config.toml
dataset = "rendered landscapes of hills, water and sky"
translate = 0.06
color_jitter = 0.1
arch = "swin"
activation = "gelu"
fused_qkv = true
bias = "none"
parallel_block = false
depths = [3, 3, 3, 3]
widths = [48, 96, 192, 384]
init = "torch_default"
lr = 0.0008
batch_size = 512
decay_fraction = 0.3
warmup_steps = 170
Rows from block 2 of a small image classifier, named by matrix and row number. Rows with one number belong to one neuron. Each number is 200 + 30 x the weight over its row's rms, rounded and kept within 0 to 999. All counts start at 0. After the name is the row's rms in percent of the matrix's.
After each neuron's rows are labels from the 100 images, of 14848, where the neuron reaches its highest value: "colour at peak" is the nearest of a few named colours to the mean colour under the peak. Only what is clearly more common there than usual is listed. The data: rendered landscapes of hills, water and sky. In brackets: how many of the 100.
# fc1: MLP up (model.blocks.2.mlp.fc1.weight, 192x48), inputs 0-47
# fc2: MLP down (model.blocks.2.mlp.fc2.weight, 48x192, transposed), outputs 0-47

fc1.78,175,229,164,230,220,204,180,240,173,202,209,219,191,188,198,189,213,186,184,164,212,224,213,166,131,224,194,196,242,167,265,216,201,220,192,122,199,179,223,219,178,226,222,261,193,206,207,162,132
fc2.78,171,185,234,186,197,171,188,175,253,207,171,223,195,167,161,219,193,211,207,208,137,159,213,252,211,189,162,180,234,245,130,212,180,247,230,181,237,142,190,226,211,222,171,205,243,209,224,223,197
colour at peak: white (73)

fc1.86,117,189,249,167,161,172,181,237,182,239,167,257,207,217,203,182,201,246,187,211,174,241,212,201,190,208,202,190,228,219,202,242,195,208,182,198,202,116,231,154,164,208,163,269,217,155,208,203,189
fc2.86,110,217,156,205,221,169,209,221,226,196,195,180,145,246,171,255,193,141,195,177,251,215,191,163,197,239,203,202,227,236,230,227,173,221,147,210,192,207,155,176,244,196,228,195,159,183,244,240,188
colour at peak: white (100)

fc1.163,017,170,190,215,188,253,218,197,175,145,215,217,200,279,211,224,183,232,174,242,186,151,210,156,246,213,193,195,244,144,201,205,198,196,167,213,206,217,197,240,209,269,201,207,187,157,182,235,196
fc2.163,020,180,218,195,224,180,243,219,223,257,147,191,235,194,187,184,205,177,231,180,207,191,187,227,186,208,184,204,225,252,188,129,213,149,198,175,230,202,151,167,217,200,228,215,233,181,211,239,281
colour at peak: pink (43)

fc1.41,097,222,188,197,203,171,176,212,213,218,176,213,214,243,169,141,245,206,130,251,163,193,221,215,215,153,228,225,217,201,256,175,147,242,224,213,206,166,204,156,231,204,202,199,204,153,162,204,178
fc2.41,082,212,143,225,237,222,176,201,172,219,223,236,165,207,189,176,216,252,219,192,171,209,162,177,212,167,151,184,200,241,203,195,212,181,248,192,133,218,185,223,170,210,267,190,180,154,242,234,185
colour at peak: white (42); pink (28)

fc1.149,027,183,233,212,198,240,199,177,240,241,185,145,186,182,183,212,221,179,208,220,172,268,285,215,165,198,172,193,212,186,227,220,174,166,228,185,229,250,217,216,259,181,174,205,237,217,178,188,177
fc2.149,025,242,214,187,182,199,223,213,145,164,191,248,200,172,182,227,156,181,176,177,235,131,178,247,220,162,223,233,199,225,221,162,165,223,213,163,182,218,209,148,159,173,198,205,240,248,196,218,190
colour at peak: brown (39); blue (33)

fc1.131,022,227,218,202,257,156,218,204,198,182,180,173,205,212,202,222,147,220,139,189,191,216,169,213,186,181,188,188,181,223,234,269,140,217,203,209,164,230,199,168,151,142,174,210,238,230,196,159,177
fc2.131,021,181,198,223,221,206,199,225,175,235,160,205,204,185,186,183,225,224,217,165,235,204,120,182,208,155,175,161,233,221,187,198,234,172,187,256,237,162,208,196,177,216,204,156,148,253,261,184,206
colour at peak: orange (25)

fc1.140,026,153,165,191,226,175,271,213,228,233,192,133,181,218,247,194,215,175,187,210,166,244,192,224,128,220,175,229,154,206,219,218,180,220,154,195,210,210,222,172,183,189,224,220,245,185,192,200,232
fc2.140,028,240,205,150,214,192,209,188,172,154,210,229,276,182,194,152,174,250,220,197,261,186,197,194,230,195,169,177,203,253,240,195,181,251,171,232,190,242,176,211,232,211,199,216,229,215,230,170,207
colour at peak: blue (87)

fc1.57,108,229,239,156,190,152,180,222,215,221,228,214,203,215,193,235,235,176,186,230,194,233,166,243,239,198,221,198,176,192,193,213,148,201,177,236,216,185,202,154,234,218,205,188,228,96,154,211,194
fc2.57,090,187,170,182,196,204,168,155,223,186,201,262,154,194,171,168,213,257,223,233,161,211,191,224,253,141,201,200,180,270,185,174,160,152,219,248,187,196,206,216,192,226,228,189,200,216,206,225,172
colour at peak: pink (49)

fc1.141,018,194,219,153,204,201,220,146,191,172,172,210,207,220,234,207,182,177,150,253,212,200,235,167,193,157,146,147,168,162,226,245,202,182,169,178,206,258,223,200,201,205,204,171,204,157,242,152,210
fc2.141,015,178,162,198,242,249,231,222,214,207,170,212,204,158,188,201,251,175,230,170,174,190,164,179,196,185,208,258,227,283,179,210,221,163,201,227,207,171,237,221,194,238,132,173,216,188,186,213,203
colour at peak: orange (53)

fc1.8,148,167,192,184,209,167,237,194,195,219,253,198,272,151,206,224,170,262,195,217,188,173,195,195,228,207,161,151,219,169,138,254,181,224,224,156,192,178,229,186,198,211,207,230,235,169,175,204,205
fc2.8,124,197,215,219,194,261,146,237,160,183,181,200,209,175,236,187,250,219,186,195,219,217,206,199,256,179,252,213,179,173,243,165,214,167,156,247,238,191,151,188,158,200,149,226,191,191,179,183,220
colour at peak: blue (48)

fc1.68,127,156,178,168,215,169,192,219,174,242,261,218,248,176,200,210,171,231,174,258,179,218,164,223,234,172,201,170,204,170,205,249,189,237,223,202,196,154,237,182,211,173,208,223,221,124,185,208,216
fc2.68,104,220,271,203,185,218,198,180,204,187,135,201,198,173,193,158,207,200,211,175,196,225,211,228,242,196,242,212,164,177,170,189,187,180,208,271,275,169,189,179,221,231,177,223,215,241,153,161,199
colour at peak: blue (29)

fc1.143,172,224,212,220,184,164,177,236,166,209,257,161,219,134,218,190,223,242,156,174,177,219,157,221,194,211,181,152,229,151,193,256,204,184,179,171,221,178,233,233,195,244,223,227,200,187,161,172,192
fc2.143,195,226,247,195,242,207,188,188,235,175,126,237,204,190,176,200,250,203,193,200,203,215,231,213,148,209,183,175,239,196,164,192,157,234,178,170,245,156,169,203,170,240,163,243,182,206,228,192,155
colour at peak: black (100)

fc1.166,126,246,239,201,207,226,189,259,235,180,203,207,185,202,227,225,245,158,179,176,267,243,204,209,182,187,209,190,240,180,258,203,181,203,150,166,209,158,183,172,153,204,204,217,222,146,203,190,161
fc2.166,104,144,185,238,175,217,204,209,161,176,252,151,179,220,184,257,164,185,234,158,229,226,240,193,235,185,196,165,194,257,209,178,233,157,162,207,160,206,187,221,211,218,167,208,201,224,178,211,245
colour at peak: white (82)

fc1.83,132,275,186,240,189,204,183,227,186,212,185,203,218,169,251,189,243,196,146,214,224,161,176,200,175,213,195,217,239,147,238,222,171,212,168,195,257,161,206,187,197,218,234,214,177,154,184,162,154
fc2.83,067,194,265,173,197,225,197,181,202,182,166,204,214,124,220,190,227,232,191,211,207,222,206,228,225,207,214,208,165,204,147,181,207,164,195,223,261,157,203,227,165,222,111,237,202,217,201,174,222
colour at peak: white (67)

fc1.183,112,180,191,143,138,205,191,222,174,222,166,233,220,229,207,237,158,209,204,225,217,215,218,201,197,244,214,203,239,210,180,251,202,227,193,173,233,102,232,168,206,169,185,242,203,220,185,169,213
fc2.183,104,224,176,190,228,157,238,168,264,175,161,245,171,207,135,235,227,172,219,202,228,198,175,197,193,241,163,210,229,212,163,206,140,232,179,159,194,182,188,222,232,203,209,210,179,239,218,239,177
colour at peak: white (71); pink (29)

fc1.160,077,272,207,204,172,195,158,228,169,211,198,179,213,206,235,216,251,152,178,152,186,176,173,191,221,224,193,208,181,200,235,221,254,224,191,203,251,187,221,154,217,213,175,176,267,186,205,209,139
fc2.160,058,171,215,183,219,188,191,188,215,237,265,181,220,171,203,217,171,225,175,212,183,248,203,181,239,172,254,176,130,178,230,168,262,224,193,257,193,191,167,216,184,203,151,210,178,180,240,219,221
colour at peak: black (83)

fc1.73,032,215,196,193,236,176,185,177,156,178,161,169,226,153,185,220,211,188,133,186,220,265,206,169,178,193,218,176,189,221,167,231,200,246,222,257,211,222,211,181,140,154,153,193,238,186,210,186,223
fc2.73,038,167,262,185,240,185,254,221,252,188,211,180,219,182,227,170,220,216,221,178,192,260,209,232,184,185,200,179,145,202,237,206,246,188,186,241,213,173,198,229,200,211,198,162,115,202,222,205,182
colour at peak: orange (70)

fc1.128,083,186,267,207,185,204,243,222,154,139,195,221,200,165,280,225,192,235,195,201,249,216,189,217,170,226,214,208,222,179,180,206,223,170,162,218,204,194,242,208,218,187,164,199,174,216,139,154,201
fc2.128,068,217,191,184,187,189,205,126,246,196,202,147,219,147,207,240,160,166,207,197,198,133,187,197,163,237,204,213,239,227,158,205,190,223,221,178,188,209,222,200,201,196,273,195,222,230,206,217,258
colour at peak: black (100)

fc1.91,157,192,143,211,223,226,145,220,193,197,213,200,179,186,172,193,189,186,193,208,198,214,231,154,160,176,213,191,247,174,275,213,188,259,213,126,187,181,203,197,158,209,255,253,188,214,210,195,174
fc2.91,154,183,221,194,186,184,169,149,254,206,206,184,212,177,186,217,177,217,203,209,136,161,214,267,198,171,169,175,224,264,141,203,205,222,219,201,206,163,206,245,222,203,196,175,262,203,234,231,227
colour at peak: pink (47); white (31)

fc1.168,028,192,133,203,240,236,141,212,209,181,152,172,182,172,183,206,192,219,207,223,155,200,182,162,227,205,153,183,230,227,175,191,189,192,185,226,203,179,216,207,207,245,145,172,164,155,126,212,184
fc2.168,023,191,206,208,176,193,251,193,243,197,162,204,241,176,219,190,178,208,258,163,204,164,216,180,212,175,194,196,246,172,223,195,218,230,203,152,218,228,131,166,203,216,263,213,238,177,245,221,253
colour at peak: brown (75)

fc1.130,086,247,250,181,155,140,234,197,205,195,220,190,215,191,252,220,203,177,200,197,203,180,131,208,206,217,216,222,189,199,164,202,206,158,204,247,251,212,246,178,251,218,155,150,212,192,176,238,191
fc2.130,088,168,223,181,161,181,162,156,229,181,200,183,197,163,181,192,160,215,192,200,143,160,234,222,244,179,201,176,203,223,176,210,204,251,258,248,214,173,226,218,218,198,246,185,249,248,172,215,242
colour at peak: cyan (27)

fc1.39,122,197,224,201,185,145,177,235,136,254,199,242,229,196,228,184,196,254,187,195,183,249,169,225,178,224,179,171,212,149,171,236,192,178,220,180,190,178,212,221,210,237,173,238,186,155,201,140,181
fc2.39,086,208,197,238,225,232,180,199,201,184,156,183,160,182,179,227,197,149,200,140,234,215,191,136,187,219,230,172,185,186,254,190,236,225,148,201,197,212,150,217,194,233,183,231,143,225,229,245,199
colour at peak: cyan (57)

fc1.121,116,174,204,196,251,255,221,187,226,101,222,169,218,138,249,222,194,165,191,172,231,173,200,209,191,190,228,171,220,175,197,155,167,223,225,176,239,213,200,200,216,185,220,187,244,211,184,221,206
fc2.121,116,183,175,224,219,162,224,192,185,198,196,215,172,207,157,208,182,174,281,169,233,259,188,151,222,242,173,192,189,188,193,222,201,188,187,179,151,238,159,243,237,198,204,204,141,241,187,231,226
colour at peak: brown (87)

fc1.10,094,237,149,185,216,195,220,208,141,205,196,176,240,189,207,150,205,194,225,242,217,239,167,202,150,218,157,227,237,143,191,253,169,179,224,187,203,217,201,238,249,194,234,207,171,220,207,165,160
fc2.10,068,182,181,265,173,154,233,200,192,201,162,204,175,190,163,228,193,185,215,160,207,181,284,203,192,213,181,190,236,280,182,183,173,238,199,161,215,198,219,194,207,244,187,184,157,236,206,238,198
colour at peak: black (74)

fc1.100,126,192,177,173,202,219,239,227,171,208,146,220,264,235,197,189,163,174,234,207,219,208,227,181,147,260,190,217,229,171,200,223,175,262,236,150,216,156,203,180,243,170,171,205,189,222,197,185,224
fc2.100,147,225,198,189,238,181,267,185,226,173,141,281,210,252,148,203,229,183,194,215,200,224,214,200,163,218,166,180,235,210,199,204,159,236,202,141,202,168,204,203,180,204,199,210,178,217,229,225,153
colour at peak: pink (76)

fc1.96,093,217,192,175,188,191,165,209,230,228,194,211,149,161,246,230,198,215,142,253,215,188,206,219,204,257,178,255,207,172,186,254,222,188,146,207,221,186,201,202,153,143,199,246,180,233,218,185,188
fc2.96,101,210,155,179,193,197,176,153,187,207,216,231,157,183,191,228,155,218,270,208,216,197,168,161,243,247,191,207,207,186,189,158,207,190,186,164,171,205,210,256,237,197,189,233,161,275,169,208,222
colour at peak: grey (81)

fc1.116,019,232,188,227,176,176,172,161,180,226,184,191,176,186,203,216,131,229,243,187,211,259,192,182,207,207,205,231,194,195,240,165,127,204,132,241,193,179,224,173,195,164,232,232,203,188,208,210,252
fc2.116,025,182,211,165,248,207,256,225,209,238,201,240,208,180,190,169,248,186,155,197,216,177,187,185,192,192,272,222,237,290,209,191,225,161,234,195,186,201,211,257,210,208,185,211,233,228,184,192,206
colour at peak: black (67)

fc1.42,020,173,187,155,174,208,239,210,202,230,194,159,209,129,199,214,226,177,182,175,175,205,269,212,130,225,177,241,180,239,211,203,164,227,222,240,205,220,181,228,179,251,160,194,237,204,174,202,195
fc2.42,024,253,183,184,153,208,253,169,204,162,214,206,247,196,197,209,178,244,268,204,244,204,191,187,225,143,164,176,240,190,198,184,212,217,200,204,268,238,179,188,187,181,217,195,198,203,268,188,196
colour at peak: black (64)

fc1.34,104,215,248,184,180,149,252,171,233,201,229,194,194,198,197,200,182,180,192,202,194,213,133,241,251,213,181,206,170,188,166,250,179,188,184,230,251,179,221,170,255,223,187,169,238,155,159,219,224
fc2.34,098,202,245,157,179,221,186,159,246,185,165,239,205,169,194,155,190,217,192,237,124,195,210,239,205,154,207,174,230,200,188,205,183,243,244,236,240,159,224,228,226,174,207,181,254,211,212,220,199
colour at peak: blue (50)

fc1.37,133,229,216,188,165,236,176,218,164,179,185,158,259,198,237,155,231,189,206,191,170,153,193,194,196,224,234,211,255,182,211,208,199,213,193,187,275,175,202,237,215,162,234,165,253,193,195,163,243
fc2.37,143,170,237,115,194,201,211,203,244,224,196,224,184,206,201,178,177,217,178,241,177,218,192,217,214,185,202,214,215,205,194,209,161,242,267,203,236,144,239,124,205,180,145,198,206,193,231,208,183
colour at peak: black (100)

fc1.107,105,201,180,174,154,229,230,229,179,211,195,161,252,199,220,180,151,162,227,199,219,204,198,158,195,232,228,216,219,167,221,240,208,243,211,192,233,164,220,233,237,139,208,167,225,192,196,170,276
fc2.107,117,188,226,131,201,181,244,184,212,213,187,273,175,202,177,175,190,222,210,232,178,230,217,211,185,198,163,202,230,191,201,182,164,247,267,153,189,152,256,173,195,207,196,208,187,242,234,197,163
colour at peak: black (100)

fc1.124,114,239,206,141,247,215,198,189,266,184,176,275,177,221,184,195,210,153,175,203,184,216,191,214,185,191,227,219,237,202,204,220,148,233,173,201,233,169,163,162,213,173,209,204,216,141,233,233,181
fc2.124,135,184,149,193,219,199,194,233,150,202,250,242,180,257,177,210,244,212,194,221,220,253,214,197,217,180,178,182,235,241,255,186,183,177,145,164,144,190,167,220,182,200,197,192,170,167,235,213,176
colour at peak: pink (44); white (39)

fc1.145,045,210,260,248,220,200,242,229,223,203,165,134,219,189,176,179,209,176,239,189,229,186,154,161,171,216,182,217,209,165,200,232,123,201,215,240,221,234,220,177,202,168,199,188,154,161,214,205,183
fc2.145,057,153,215,245,222,238,217,236,179,143,159,178,233,180,210,187,208,154,152,174,236,159,271,194,185,185,180,178,209,230,182,206,198,211,231,186,225,214,240,131,192,217,198,190,202,174,168,211,229
colour at peak: brown (51)

fc1.62,101,174,194,191,209,180,197,169,213,180,236,164,230,149,260,218,179,263,184,201,189,174,201,184,181,229,187,181,217,134,159,205,215,220,220,144,223,204,233,243,173,213,222,243,212,243,153,165,210
fc2.62,075,172,125,255,196,219,176,223,171,198,238,207,190,196,201,217,220,207,209,169,205,195,219,170,228,161,178,229,206,257,239,150,245,152,167,197,142,234,150,198,164,225,181,192,205,183,213,225,204
colour at peak: brown (95)

fc1.173,111,185,150,164,168,210,225,206,163,186,158,151,232,222,197,204,160,188,202,225,224,207,240,169,166,252,209,205,240,203,191,247,196,263,203,150,234,174,225,174,257,170,198,206,203,242,178,172,205
fc2.173,097,206,210,202,245,190,264,161,241,173,154,271,201,210,139,190,223,204,220,202,184,197,226,203,182,203,145,226,220,195,169,190,159,240,227,145,215,157,210,217,170,211,179,210,177,245,193,224,183
colour at peak: pink (98)

fc1.126,099,246,179,170,220,186,182,211,246,173,171,235,190,230,163,155,233,183,172,251,179,200,207,226,184,209,207,218,242,199,198,195,109,235,223,178,220,150,175,153,198,183,225,188,222,161,224,229,186
fc2.126,098,187,155,216,208,230,169,241,155,193,226,213,183,245,194,217,247,230,226,188,206,205,216,186,183,203,164,183,251,266,236,173,206,167,185,159,139,202,161,215,151,204,217,187,192,157,250,209,182
colour at peak: white (83)

fc1.125,171,216,187,182,178,223,146,199,198,200,191,179,252,210,271,189,248,248,145,215,202,175,198,176,129,189,281,195,257,179,224,173,190,207,206,197,215,175,225,206,198,183,201,218,194,210,211,193,159
fc2.125,207,191,212,165,190,246,171,204,182,221,215,189,249,144,252,194,190,253,163,239,151,155,181,246,192,165,209,233,199,152,221,176,243,203,230,217,235,162,229,198,214,180,167,181,230,180,202,169,203
colour at peak: grey (86)

fc1.69,125,227,210,140,167,207,151,225,228,227,196,261,171,223,190,195,246,180,165,248,178,223,201,222,211,198,210,214,221,207,205,252,179,201,136,205,210,150,185,151,177,196,183,240,220,161,220,208,155
fc2.69,135,202,116,194,191,192,174,198,180,208,243,220,133,233,163,254,201,195,223,206,234,220,197,175,242,202,186,198,213,254,235,170,200,175,145,186,151,205,169,238,218,203,207,202,161,207,215,243,207
colour at peak: pink (58); white (37)

fc1.61,108,245,222,183,241,202,228,215,236,195,182,231,213,217,211,186,235,177,196,187,174,213,162,213,170,192,210,163,258,191,209,199,140,222,196,176,231,162,175,116,180,207,183,215,249,145,237,220,168
fc2.61,087,166,165,206,231,242,248,248,158,169,234,167,185,218,175,221,209,200,203,165,226,253,234,199,181,173,166,182,223,247,274,177,211,185,194,175,148,189,165,197,202,220,186,166,167,184,231,216,211
colour at peak: white (49); pink (29)

fc1.50,019,173,216,187,194,214,207,162,184,183,211,210,205,231,221,168,149,208,174,228,214,181,197,204,179,244,116,145,149,181,254,202,202,232,152,275,193,176,184,194,226,227,234,181,218,190,225,203,211
fc2.50,019,196,192,207,255,211,223,216,198,145,209,187,192,141,198,191,203,179,213,242,143,193,186,169,180,227,296,202,191,249,199,182,206,206,205,168,212,195,208,171,233,263,199,191,147,183,224,167,189
colour at peak: pink (57)

fc1.153,141,207,248,164,225,246,223,211,258,136,196,200,179,210,240,215,214,170,146,165,206,194,229,214,206,156,220,164,214,209,220,154,163,240,183,210,253,168,179,140,204,214,190,203,214,173,183,229,204
fc2.153,156,159,177,219,210,159,219,216,175,202,235,211,163,235,139,205,183,173,256,195,223,256,196,176,262,190,174,190,192,221,222,226,184,189,178,198,145,207,151,236,231,209,199,188,152,214,201,256,229
colour at peak: purple (25)

fc1.152,136,276,240,226,168,192,186,206,174,154,152,221,218,203,239,181,249,191,187,187,205,185,206,236,173,225,214,208,207,173,186,180,188,210,165,206,278,191,203,225,215,218,208,184,242,184,136,141,200
fc2.152,140,167,238,181,165,168,210,168,238,197,245,177,216,180,204,188,170,198,193,232,173,166,160,224,265,161,233,197,154,206,165,221,189,183,224,289,222,194,238,171,209,181,187,185,232,190,194,228,229
colour at peak: black (100)